{
  "dataset": "close-ups of made-up surfaces with and without defects",
  "image_size": 64,
  "crop_scale_min": 1,
  "color_jitter": 0.1,
  "encoder_mlp_ratio": 6,
  "encoder_moe": "soft",
  "encoder_num_experts": 16,
  "encoder_moe_every": 2,
  "encoder_slots_per_expert": 2,
  "encoder_shared_expert": false,
  "encoder_patch_size": [8, 8],
  "encoder_conv_stem": false,
  "lr_schedule": "step"
}
Rows from block 4 of the encoder, named by matrix and row number. Rows with one number belong to one attention dimension. Each number is 128 + 32 x the weight over the matrix's rms, rounded and kept within 0 to 255. All counts start at 0. Numbers have three digits each.
# q: attention query (encoder.blocks.4.attn.q.weight, 192x192), inputs 96-143
# k: attention key (encoder.blocks.4.attn.k.weight, 192x192), inputs 96-143
q.153:106108131097060084097116105140107172117121093169121150101167090140166165110158107161144064210149087173060164119133144152134117138146099166127107
k.153:191073084181155187171140113113076091102122050128183146122121129069124144125103082115081108124159113195136119127142129136198091095087119120124138
q.154:117136133234075156091101137133138093123099133079128139122125067206189126130135046100147129163154107170075106077121130159157106150125115091072139
k.154:124128120108171104132100127061144158215170164149112127166112106162074107131109116131149095153083122137109173104115083165078152165134137125131110
q.155:127123155113097077134142189101138177134117121182064121148128173121108137128117156095134120112193134136127140077062185134089072094104121101115075
k.155:140195120127131163142165127084075143134093125109170111198043113146146133083127137133111110145119087144139170129103134124056103120128056161129086
q.156:097146144075205120184134178074108128099144116129169129128090153090061133131086115119091131067096107074124111077129157136158103165078116121132143
k.156:156143131136133111120118072124128133131140138113128145050141147182133155150132109121121179147113133094196128188102150099125107163124103109130106
q.157:137107112160102124119090058163138163130077133120118099137125127148126097115131124143078141107143167147117128129174202165118120129179117132156071
k.157:119155130073067169105081047144144130137146113124125136124129136177101064107210174122162107155098122086090131110187124166089157127159117080136124
q.158:117125170156168071165140072129125127117167070161164059121109058185137096200126101126130141132100097088135105132120110089127161099165118120191141
k.158:108210140178194109142059132129110163121112130126097134154142127134133041093129110133162114115213128144126124146197126158146093052172097160121159
q.159:147128142112142125179094075148000123133187193142125131155137177167124130101135110205135179151127151059143166134155123110120113136117109134174157
k.159:154151128082107082121149119201161108137114139158129132158100125148120085126149126147152139123160146115123159096133113152125144116069138119138128
q.160:033113152140149193143115166165144149137079144114130157183144108110049116140133119093148147089146107128187148115105132120139128097158086143118071
k.160:120175151135157177201057102142201114074081099130102099199171199128104132138136080131101146076119134051139093129145126146192144101142156138138097
q.161:142098137143158189090076119144128127171149186110197085113144142129131120130142083164115106144185123129110120138200144105124129126127132064128122
k.161:170178144120131120143103129115153096130167124143196138127099087128119126141091124158136041137102143136134164140119118054135137068081169178110153
q.162:133105120156083124136131196088124145132156133136160120093067129117116102068142105161128118159119099114109128152119083158114100189127127179144130
k.162:104074141129145112155146146131146158087148113145149117162114124096120123126120183095061159085133089128124130154156088152194112169171071151136126
q.163:114086064154156038142112149144138153069135160104127141129121133115119128126128090139166097133153165131126145106133135162128143145111138120081184
k.163:058151127083136140118170071106180133160114129093140116032145085142130097168111107147103139185223148097169127092149131156061130159122151107075154
q.164:129152118141113135133172104095119106101108216116125104148117182058092150159158119128128145140116139143113158100217125149130119110187108129153153
k.164:130101138082109128097150092113141143122116144066127119156106088151128121157080171165132074122133173120125102065128122125071119098130116156147131
q.165:134135147131231111128141097133158126148151111112021129124138153113148046136193128100142114144131095057115164157178139133095115117147182119199116
k.165:141127143171132103072057238113123202041123130153154215128142133108135128159128123155127106119098130101142121130107114156076161069154151088195102
q.166:193118070113165129215145127074126113160108125131076124182133170168094140097000151102128185125082170140133111107116187129110171060125113121126159
k.166:139097106130076195111166103151061087139120111125134165119177129108145140060066142130125138132180128130098068135124189080156164153119139114129126
q.167:118156120147133127117121123119082159159131135150124102058147132122175145145099058210070176152131125129131114128111177151130241175093085140130126
k.167:122129107173127135143167162120153135146110180062063068122122106064110089180148126132143122129164187127206128109126146175130129180147130105132126
q.168:166151143110145126130190154138150127087154143102115105130110138117167131172132089149130125110125110105131134036130158086099109126105117112213126
k.168:117108145131130113129127089122140130182127140086139133119117079140130136199105121144142117140122143119128164112088124158114180117125116128114182
q.169:123079103075110158156120062159144117106126120121165164137134119107130131113116137077187096072155183155108089126124122091131099074085143096128138
k.169:146163123113109116121105085146139102111137132135104142127139113133161126099139088116186154109126161167149134087117179124130138158127173133141160
q.170:092121130125159158142103128134114132095122165141085127128119115122125146157122120119134114125138157145171210119172129162139140128125088132117130
k.170:165135120112190129136138057101145111100166116089149138077136113129167134131115080086131171116107159018108118185127128147123119123196107152141135
q.171:113184030208068103084106127126115097153104051126128192076129115127138114081163130137199150160146164203086092133159156161175095158181163238095110
k.171:107171136101138114141104126108171159168131121152096117134112143173084016086127184110159099133150172115053180137092129166098130160101135185124139
q.172:109011133138152127147177165181143134128120115131197165108159195115128109106131104099101129111115146137177099127144162112091087108062119160129152
k.172:057062132138128138130128101125142129130111135121118114104111170145069127166143078142074154119172102132133136106155140067130180163130225118163114
q.173:137143123113130152114082100195145090100141151072161095129128124236133129150137130141130117127146129134113122110046135119127126000128101088166141
k.173:085166179101095128129106129151086031086157124122171112012207122136133199122160161115104141152119139132095133177121161104129107038156106199130122
q.174:155115154122138109046127103179162152132081116109140147127135118093149111149135143151111075064122101108122162141170019100120142113114148118147110
k.174:137125126109141072140127124187119135202035128081111116151090092131130128120110124078133110110140121182123158162186090117109117115101058107115150
q.175:192145187177097103108112217140134147132162122155175128103138146248163148123131149111134115084131113106102093113072096041134137174136137110155133
k.175:134130115153113102130131190142089141131139129139145110123115127132131120178098117063118104140107104165133167112135142070143133132112140117148084
q.176:137196140130112102093057136090128149072094102136138136088139102175114180144153187160129133125134161122063183130126093121127114128177145175086120
k.176:120149122100127089134116218095128167117118137149133127180148127189141131127139129113128124161145128103138105151122165125122141105139134126110097
q.177:154163169150077096171132090145135156093140132131058094128108138215132162120088124113122111164089130066121098142048150125111142168133200126065159
k.177:109075146149126181112165200128088115084149122173102122127198159115137147072171188087129134184111155099125070081096105196154118061081167136121133
q.178:077127142103119151096162068161149113130080081145129140167160115128139108157145140068130124114127100149156120145120091158144092120065162091133117
k.178:108145122141143120134141117150146148128106145172030137130137167102137112072112058131140140036127102104110130096118157132128094133153196069127102